config.yaml
encoder_rnn_residual: false
decoder_cross_attention_every: 2
beta2: 0.999
Rows from block 3 of the audio encoder of a small encoder-decoder audio transcriber, named by matrix and row number. Each number is 500 + 25 x the weight over its row's rms, rounded and kept within 0 to 999. All counts start at 0. Numbers have three digits each.
After each channel's rows are labels from the 100 clips, of 14976, where the channel reaches its highest value: "top examples" is what is common among them; "loudest" is the band of the loudest frequency at the time of the peak. Only what is clearly more common there than usual is listed. The data: single English nouns, adjectives and verbs, spoken by a formant synthesiser in many voices. In brackets: how many of the 100.
# conv: width-5 conv, stride 2 (encoder.blocks.3.conv.weight, 288x192x5, each kernel summed), inputs 0-191

conv.206:481488475477466475470483484474469485475485490485479482480473490477484479474480480468487480490472516483465475464488476548478468495483474474478501465486480466464510455473491470476476478474477447476490477473472480486553469490488471472481477467468480481476478555476481484474484483487476482482470489480466489496475474481491494468499456469479456491472480521488481431484479516504476486495467485489471479517503448500471481542486467488473476458495484473484487489478468482464530468490465500474473477463517481471480485479480479470485469473482466487462473481481471476482497466468478488472
top examples: /ɪ/ (69); /ʃ/ (57); /f/ (36); word: fish (36)
loudest: 250 to 500 Hz (48)

conv.111:471479493474515454460483491483478506469484494487465469487463470481489493489466487485469473495460504497462479466481462527469476485463501473467477459485484443457498480477496494495487483483466448443481491445500486479540454483487476474492499503466473497488488542495487496475475460485493471486456471462451492489487461475486496488490457488480466497463463506479466456484489511493496495502476482477481475532501461497476487511479451462469453456471484490470474492487469499476517462476493477482467491477500478480498472472489498480490489495473498494467500492503490466475486474455488477474
top examples: /ɑ/ (29); /ɔɪ/ (26)
loudest: 250 to 500 Hz (43)

conv.251:460497499481519454454502499498500515471505509490465458473473464475507504506473503505464468484458495501461492465487458517467465465457510470475462457507473456468490497475510503497503482470484439447470498464500504500517448498500498463496521506458468508507500524503494504469452465503504458490465505451457506498496465450469519496498466511504469486471464501477456464502507489466497488519493495471495463519492470482467500509487449470463461449463499505479474509508481508481516462504490474508460501484480500476499465465499505461499500510467499507456510508511498480498491465457491506477
top examples: /ɑ/ (46); /b/ (34); /ɔ/ (28)
loudest: 500 to 1000 Hz (46)

conv.13:492478482488465482492464459455461454500472463492500500492495505499462465472500464460496501505498507466500461486462501503499508497503468505504502491470502491492497451499467460451469494496495498493492449497441473454490510466457464498462464472502504470465461509466464463501499498468460503473493486494490460459471502495503478469491498454463493460484498494493499486467468495503459487470475467501450503516500492490491473506489487512499489493496462458496493462469495453504493504464465500458499474495498464510455506505459466502466459473501455468501459462452466497465503505495494481495
top examples: /t/ (61); reverberation (60); /tʃ/ (37); /w/ (30)
loudest: 2000 to 4000 Hz (48)

conv.277:471516510497509462469510529530527516472524522498473472498473471470535524531473517538468463477465474528481521473514465509468472488468517460468480469510471463471488504469506513509523477477473470464479496468539518518499467525515520470523508506473469510528529482523529512469476469518527470512459524467478524510528465483466495526486462542509475520466475509471469470517528483483536492503491521473518464481495464487468518509486464476475467475483529521472485524529476520475500467514508486522473517470482519469525466465513516470520514514469526527471532517515527471525493453470471532474
top examples: /ɔ/ (65); /ɑ/ (33); thin (high-pass) (29)
loudest: 500 to 1000 Hz (96)

conv.139:480510509483500463458486514519509476461499493487473452477454476468500518505467505526469466474453478506478520447515474500465466482473508462479473453499466457468486505473511510502511473468474452465471486469502516507499471512518513462499501500470462516509507503500502492452475459521500462511467514463465509493511462470469497502478455508515460499459463495464468465510521487484503485494488512470502464477485460483469514511485462485456455465475503499467480513511458496464503474495497485513472499452491512462497455465507517461503508506460508502455506491499511470511494460463475515478
top examples: /ɑ/ (44); /ɔ/ (39)
loudest: 500 to 1000 Hz (88)

conv.254:575494499509489616529485498495485479539501478522521515517521510528496494510521483482522530516522504488521501592485528497525527532522481529520520529498517533534527514526498487492493561500565532519524485530480490484536539487493486527491493494535532492488493487484494489541525532482488540500535497528524492492487523528507495493530551479501520480529534500521528507490498533503496518488511501531495518505540524482568499479545534528520545516505497479525511494497528483511500531502490519489526494521487491529488530524506497528479494496525489494531487496485499518486533515536539495522
top examples: /s/ (100); voice: child-like voice (55); mains hum (42); /ɔ/ (28)
loudest: 4000 to 8000 Hz (77)

conv.185:470518520492521467478525528522521515468526534505473469512478480489521514520473525524480470475480466520478525467517465501474471494489527472480484483526469459461477515485517530537526471481481471465472526468540516530512472523518523463520520517453487535522543497531529528485485484513530474510469516473474517510534473480473521533487466535516461519474480491488483477522529491478533500519490529465518480478501471481469528500472464475481473478493523534490485513524464513474501474527526489533478530473477526483535467480529516478519534527472531539466522529540518476526478479473465516478
top examples: /ɔ/ (62); /ɑ/ (36); thin (high-pass) (30)
loudest: 500 to 1000 Hz (97)

conv.162:476516515491511470475509540530526515472521525492469460483468489474529530529467519536472471475483466534482531467529468506470459490476508461481479464518472464474490501462515534527518488486482467475478506470517528513496477514520531465522507511468476516536530488519527523467473483516521472512461521475480538505531477484464506530491469533514477518478470504482471475520535490491531492509496529467527473469500466481467524502491474480468466472490524527471471527528477520481503468522516481527469516478481520470532473472527518468518531520473527530469533525520528469529483469466471523477
top examples: /ɔ/ (64); /ɑ/ (33); thin (high-pass) (29)
loudest: 500 to 1000 Hz (95)

conv.42:475475487477486517474481479464465477467478469493486470459480473483472478471471489467472473496474490473467490493485468524488470495478484481485491472492490470491488489475493487490493480483492444464473481461453488484560483481490475481457494478470467489486465525457475455483483475493472470489478482478463489482470468468477480469489478457475457480482485531465477443482477501492472485474491481464473478509505463499493486536499464484477479464480476470479489492481450456480513481479478472462474476477509476490489487493477501481465481462479485482473458461461483480481510483467478487487
top examples: /ɪ/ (63); /ʃ/ (50); /eɪ/ (34); /ə/ (33)
loudest: 250 to 500 Hz (54)

conv.220:500474474494459508485469455458464464480466464492492495494491502493465464466489460461489487503493510464489472498472491509477494491491478496486504494465493492482504465499471462469476478502499485491490482483475461458524496464465459493466471469492492468464463519463457458491492488462465499467491463495484460484456500491500479452487487452458486472497496526502483489458469514508462495471480479488469489509493478521498471519500492494484494490502464462483494463467484447482510494467474500447489470485512467489461496497477472482477454462491466467488452458466474480455506497484498464482
top examples: /ʃ/ (50); /eɪ/ (41); /ə/ (37); /tʃ/ (34)
loudest: 250 to 500 Hz (54)

conv.255:493476469489467503495471473463457459485464462497492493478493485490472460462495468452495483497492506463493464494465486517489492495498462490494500494466500495487500467487465457453464493493496487491493477491464467473523499467462461494454465477484507466451455525466462464487500491468455495466488474490485461478461497504499479462488496465476489464497494506498489486465452500497460499490484462493461495510498491516497461510499492493498486484503465449493499464461488467487508498459471498451493464482514461493456494494465477490471457486498473463488451458462458495470495486487497474494
top examples: /ɪ/ (45); /ʃ/ (42); /eɪ/ (38); /tʃ/ (36)
loudest: 250 to 500 Hz (64)

conv.266:546500509520495575521512504501503494533505496521525537517543530535508497504524497504536526524537526500534507566501527499524530531536496544528513556504526536535528516541510503492501544516547533525530506535501504500521537494502495534509510501535542497503488489487509486543522540505510526500529511540527500500503528521541492502517534497504528504542531493529533519507508531519489514483538503529504537517519539507556496502533545530518540535522496499523529506513527487520505543507487520498534501528502506543492535533508503541503501501543504504533494489493493520508543537534536502526
top examples: /s/ (100); voice: child-like voice (53); mains hum (39); /ɔ/ (27)
loudest: 4000 to 8000 Hz (89)

conv.28:475514502505531525482511501511512525475506523476480492532506504505502507510449519521518481515507529504493508440515452552473504509485521509483508484513503473443502515506517515531524450495450445467522512459529514517581469510511504491527518515473516510511498557510525514500487497499512494511472491501453506511512466478509541518458477526523425528491495535493498476507511501517506487557476509499529508530498445539473506534453475496492448472506519502487507508508429529484521495518516512500483510444538510506520498510498521501523499495489507512479516499531507452504505498489456498447
top examples: /s/ (100); mains hum (37); /ɔ/ (32)
loudest: 4000 to 8000 Hz (95)

conv.248:473518518485518468472523522527521511461514526494463467489469473480523518509465524525474479476464476519491525477522477506460475486477516468477482463523463472481492506481516535521524474485470469465475506457540534504504477517518529478518510508462470519537529490529533519464479475518546467505465519467479524515518469481463500534485458531506467521468469501480466484513533486496532493506490531470516484480487478475476531500486472479473470472488511525473478519523473512482507462517511482531481515470481534478518473478543515477527526512471547544461533519521523473522480462467480516475
top examples: /ɔ/ (61); /ɑ/ (33); thin (high-pass) (30)
loudest: 500 to 1000 Hz (92)

conv.155:478483497487496468478476485468483492469489483485480471489476486480482485481458486481484477482469505486468476465481471529472482489478488481480501465489490468461496473486477474488485468488479457460495466464465488477563480468480472468476492473449482481488480554474479484477487481481484482483464488478465479467468465478472486479467466475480439474476476513483477447471486498495476485487465491479487482512498452492473486534467471495472456465492470481488496475473431491468514473470483490480479476465493475490471482490470489488482480492476473480477483482485484473473498475477463475464
top examples: /ɪ/ (60); reverberation (60); /ʃ/ (39); /ə/ (26)
loudest: 250 to 500 Hz (38); 2000 to 4000 Hz (34)

conv.275:492473468490478474492457454451468453500465460494502500488496496499466473472491465467506504494495510459487467487466495497504492500499465504503499490465503487499490457503469460458470491491495490484504450490457466465496499470472463508465481467491499468471463492464470464495489498480460487465493475508485463456458499500504471461488499457454486463502503498495503483470461486490461485465485465499462506520500502488492462508490503500501497495503459465506502461462494458493500502460463499459507465497501454500458503501466471514453449476500458459508463463460467500472498504498488478500
top examples: /t/ (72); /tʃ/ (44); /ʃ/ (29); /i/ (26)
loudest: 2000 to 4000 Hz (39)

conv.75:490473487478495464479488479477484485466484488505478481494467484494483471485455488488470474488479506471467478469477464556457476495470482479493486464481482471446500464479482486475482487484459464463476477454473476478536464474480479474475478482463481466476478564500486497477495478478487477471464484478466483480489469485491491485473463483476454483466476516492470445490477508499486492484456482495474479529511455493480487528471451483483446459496477496482484498474456483459520489486485495485481502486503470487497480477480484482485477485482469485471477485478480458473489494460469494457
top examples: /ɪ/ (52); /ʃ/ (39); /dʒ/ (29); /f/ (25)
loudest: 2000 to 4000 Hz (51)

conv.215:491475465490478499493473462465453465485470462494480497490490493488459455470489464457490494493487510457492468490466497513484482495487466486494495481462490489480505467491468448455459489503499483492494472493453462476523500456469464484458454493488498463462461522465461460489504484471462496468489476499490458480465496497492486453498487475465495464498494510502490488466461512499462495488474465494475489496498491508497462522501490492492490484495467452487491463456492491475505493465480500461493459486505458490461486483460466483473461475487467453490465474473454488472485494494493468485
top examples: /ʃ/ (52); /ɪ/ (47); /ə/ (38); /tʃ/ (34)
loudest: 250 to 500 Hz (57)

conv.219:497476451495452506494464464464455460488461477499490488490496494492480456472492450463498488499492503467496460496465492512491493502481464487496502488453493500488493467497456460469481492499502489498498464488480469456523483472451470485466460453491503462463454516476457464496499499469463496455490462494492468476466497500499480469492490456448487473505492513490489487452460507496474495480479475487444496507505486518505482516498494500500487484500480458489499467476483454485495496460466509456492477495511465497462496499470464500478453476489473477487455450466477486460503492491489472491
top examples: reverberation (73); /ʃ/ (53); /eɪ/ (42); /ə/ (38)
loudest: 250 to 500 Hz (55)

conv.201:469519509483494455459493509503514491463504503478476470464465478466503519508471498511471478472458469507471520441506472508461465480479506455470465444507473461469474501466515501500508471464478447457469484463494509516503478503515498462499513500460451516517501509486502500467470464519506461499453507464461505496504471473470497490484450497512465501466460498470456458506507490489505496492481515473508464472492463490472510518487468471464480466480496498469476508507476499460486456496488475490474492457492509462499468468513506474498506502471515497458497506500509462515500458460466520466
top examples: /ɑ/ (44); /ɔ/ (38)
loudest: 500 to 1000 Hz (85)

conv.109:495466469500468481503459459461461457501458468498498501489499500502461462461498457457506498500508512467498462491457504499503501491500472500496497500457512493499497455500470460464461494492492498495502456506462458460499498466459469494466467472501499471466458499465466461500493502469457493461496467498497468464468506495499477457492498458462496462502502492497494492462466501497459490474491463500460508519499495502486471502491499507499500497503462461506505465456494468505498493464469499457499471505494452498466501505461460497461463475496462457499467462463458491465497495495487460497
top examples: /ʃ/ (64)
loudest: 2000 to 4000 Hz (84)

conv.211:488507524503526471488524529525527519479534537499464477518472483496536511509462504519496490456475463517491529470519481508484466495483509445480494470528462479463501510479520529527545478502471475486499520465546520508492486533522523478536536512484478518524525491538529519459497493520533477502461525471490534515532483489450527533501470520522475533472479512495475481512516504508527488518499517484533472476487476491453536526476461491470470486491526517485487514536475528476509477536531503507491532465488515466523453487538544475544532533482526527479520522541524471510478479475485527470
top examples: /ɔ/ (65); /ɑ/ (32); thin (high-pass) (29)
loudest: 500 to 1000 Hz (95)

conv.138:494479470493475474474485479487471471456473479484462479471481493470478484476469485471475466501481502477483479455487472537462479490478482486486490466472477476455509469468471478482488458486473468469492487475482467482556471480483476478473475492470484479475475556485468475482481488473473482493478482478459481491475471485503500474477466478475454482479485520485470468484480517500473491492471478493469483515502452510472477525476473478486452462492485474478478480488463484464525474476494493470471479450504476485474475477470481475488472486476480473469476481476475467480487482474474476450
top examples: /ɪ/ (66); reverberation (61); /ʃ/ (42); word: fish (27)
loudest: 250 to 500 Hz (41); 2000 to 4000 Hz (28)

conv.151:510466462492466528501477459466458468493463459510494501505494498503461458456491461462500499507492503466502455511473491512498499500493472503505507500456499489495502475505462472466457487490514489489504478491480457471523504463466459498457466469496504462455453516463460466509499501459459498466501453497495463482461498501505483460496490467478494477505497518500503497458454509499466495487493464501464506510498492528502460510507493504503487492511464467498510465468485460486508497471470499453500468480515471506457499505455457498470461454509466465500459461480458485459511504497490458487
top examples: /s/ (100); voice: child-like voice (56); /eɪ/ (35); mains hum (34)
loudest: 4000 to 8000 Hz (95)

conv.238:468519508494519467482523535535530519482523529491474475485477486472531530535479525530474478477466475528482520465527469511473462495470514460472490473520478471468496505481524533535531485475486469472480509474528535522504481531525527462533507510474469520533528486521524526466489481518534476518472520469480523515528471476464497527481464534527472525477475506493469476529537497491525505506491528467524467474486477482481534511480470487475480460492519526486486533525475513470499469530519481528485515478484537478528470485532519472527539524483532532467525528516533466528488481467476531475
top examples: /ɔ/ (63); /ɑ/ (35); thin (high-pass) (29)
loudest: 500 to 1000 Hz (96)

conv.6:504471458503461490505471461465458469479463466493496494488497490485480457456498471465499488494493511464490470494466495511490493498482473495497495495465491500486503461492463459465459488493500498488490477498466451463512501467464467487462463457492496472465456523458443448508499494465465494468489462494482461479466493495509481449492498460466494470489493509505492485461459503509466497476490464505466489513496489520497458510503491486484489491503472465481489463468490464496506496455485497465501462485505477499457493493461473496474452470494465468486452467467456499465506493498496470486
top examples: /eɪ/ (46); /ʃ/ (41); /ə/ (32); /tʃ/ (30)
loudest: 250 to 500 Hz (63)

conv.20:497476510447523591485508493485469514476503497502460478502490507518494507491473509476511496480475517476472498530475473522481502513504527498495503487474501454462509488513520503519509487464518459451538512469475484505608442504509477509484511508466528487500480569483488495503503489492512478497497492525460483523510482469498533496473481491497437503484523520488475419476505496515498485520477491496479523545531465533511505516502470505483445451483464496503521489480441498474488466520513481502518476460509492509490507514490506519487488502511492496494481521494493469482548508518494498454
top examples: /s/ (100); voice: child-like voice (51); mains hum (33)
loudest: 4000 to 8000 Hz (94)

conv.3:493483459493455481501456466462462470488467460491501501502494500503455458469499458465495506506505512473496458482466491504493498497502466505505498495457496495495503452496460457453460499498486495489494456505462461460491500459466471495465462473496504465462464513467460461503500504472460507464494474499496464474462504493505470464499500456458503468494494488504498490468460499507463488469479463509466495517497492492488462496499496502494490499499464468504502464466501470493495502463460498462493465500489467499456504503463461499465462475502455461502461462464461489469481501497495473498
top examples: reverberation (72); /ʃ/ (33); /tʃ/ (30); /i/ (28)
loudest: 2000 to 4000 Hz (60)

conv.169:489483476478483473485479474473477477460491493474463483469465484473483471485466472477474471488476508476474481475478473542469469508471469477497495470484486476459505460475470472470479459480474455478476468471479486476557487479478475476485481475462486488474485550485470488475493483479477490475468483476459490492484465490486484478473462476474450477477483521494481451486485507497486486485461473483480475519498464509466477538472477493482453466501476476474483480471452478473520487486463500473486481469506476471471481486473482487473472492477474479475474478488482465487480493473468495455
top examples: /ɪ/ (66); /ʃ/ (51); /ə/ (33); /f/ (31)
loudest: 250 to 500 Hz (47)

conv.260:519498510470511625492504484474465499483485496511495484499478485516498481481458480476490464498481512480466494550507477551481490524474509509489508488506492465482514530509497494503501513456548439470492493439462489512590471495481487481482520514452516503502486558483489487490493504501489490504487497497461499498487462491493503468494495485481439505482493517482507445474479519500495478523454494462504502505559459512529494504524471512491463445484488503484490481487464522471495480492507485489497498450498498510482525508496502516469495505490455496480494480503489471504543489499501514467
top examples: /s/ (79)
loudest: 4000 to 8000 Hz (83)

conv.121:510472471494465568500480446475459479498481483529499497510502511509479454478497460479517495504506517474490460545446501488510505502504466501502515508459508504498505467508476459461477511496538486505514472493465478466541498477453450502460484466506517456479458502475456478518497508458449505463512455526487446473469503504503490476500492456464486469516514497504504505456472495508473494479477469497460510503522499530525476495524498509507505490496470460507509471473479465490507508477473509462506485510515458514466509505472467509487465460508456473508469458471477501440512500513506474496
top examples: /s/ (100)
loudest: 4000 to 8000 Hz (97)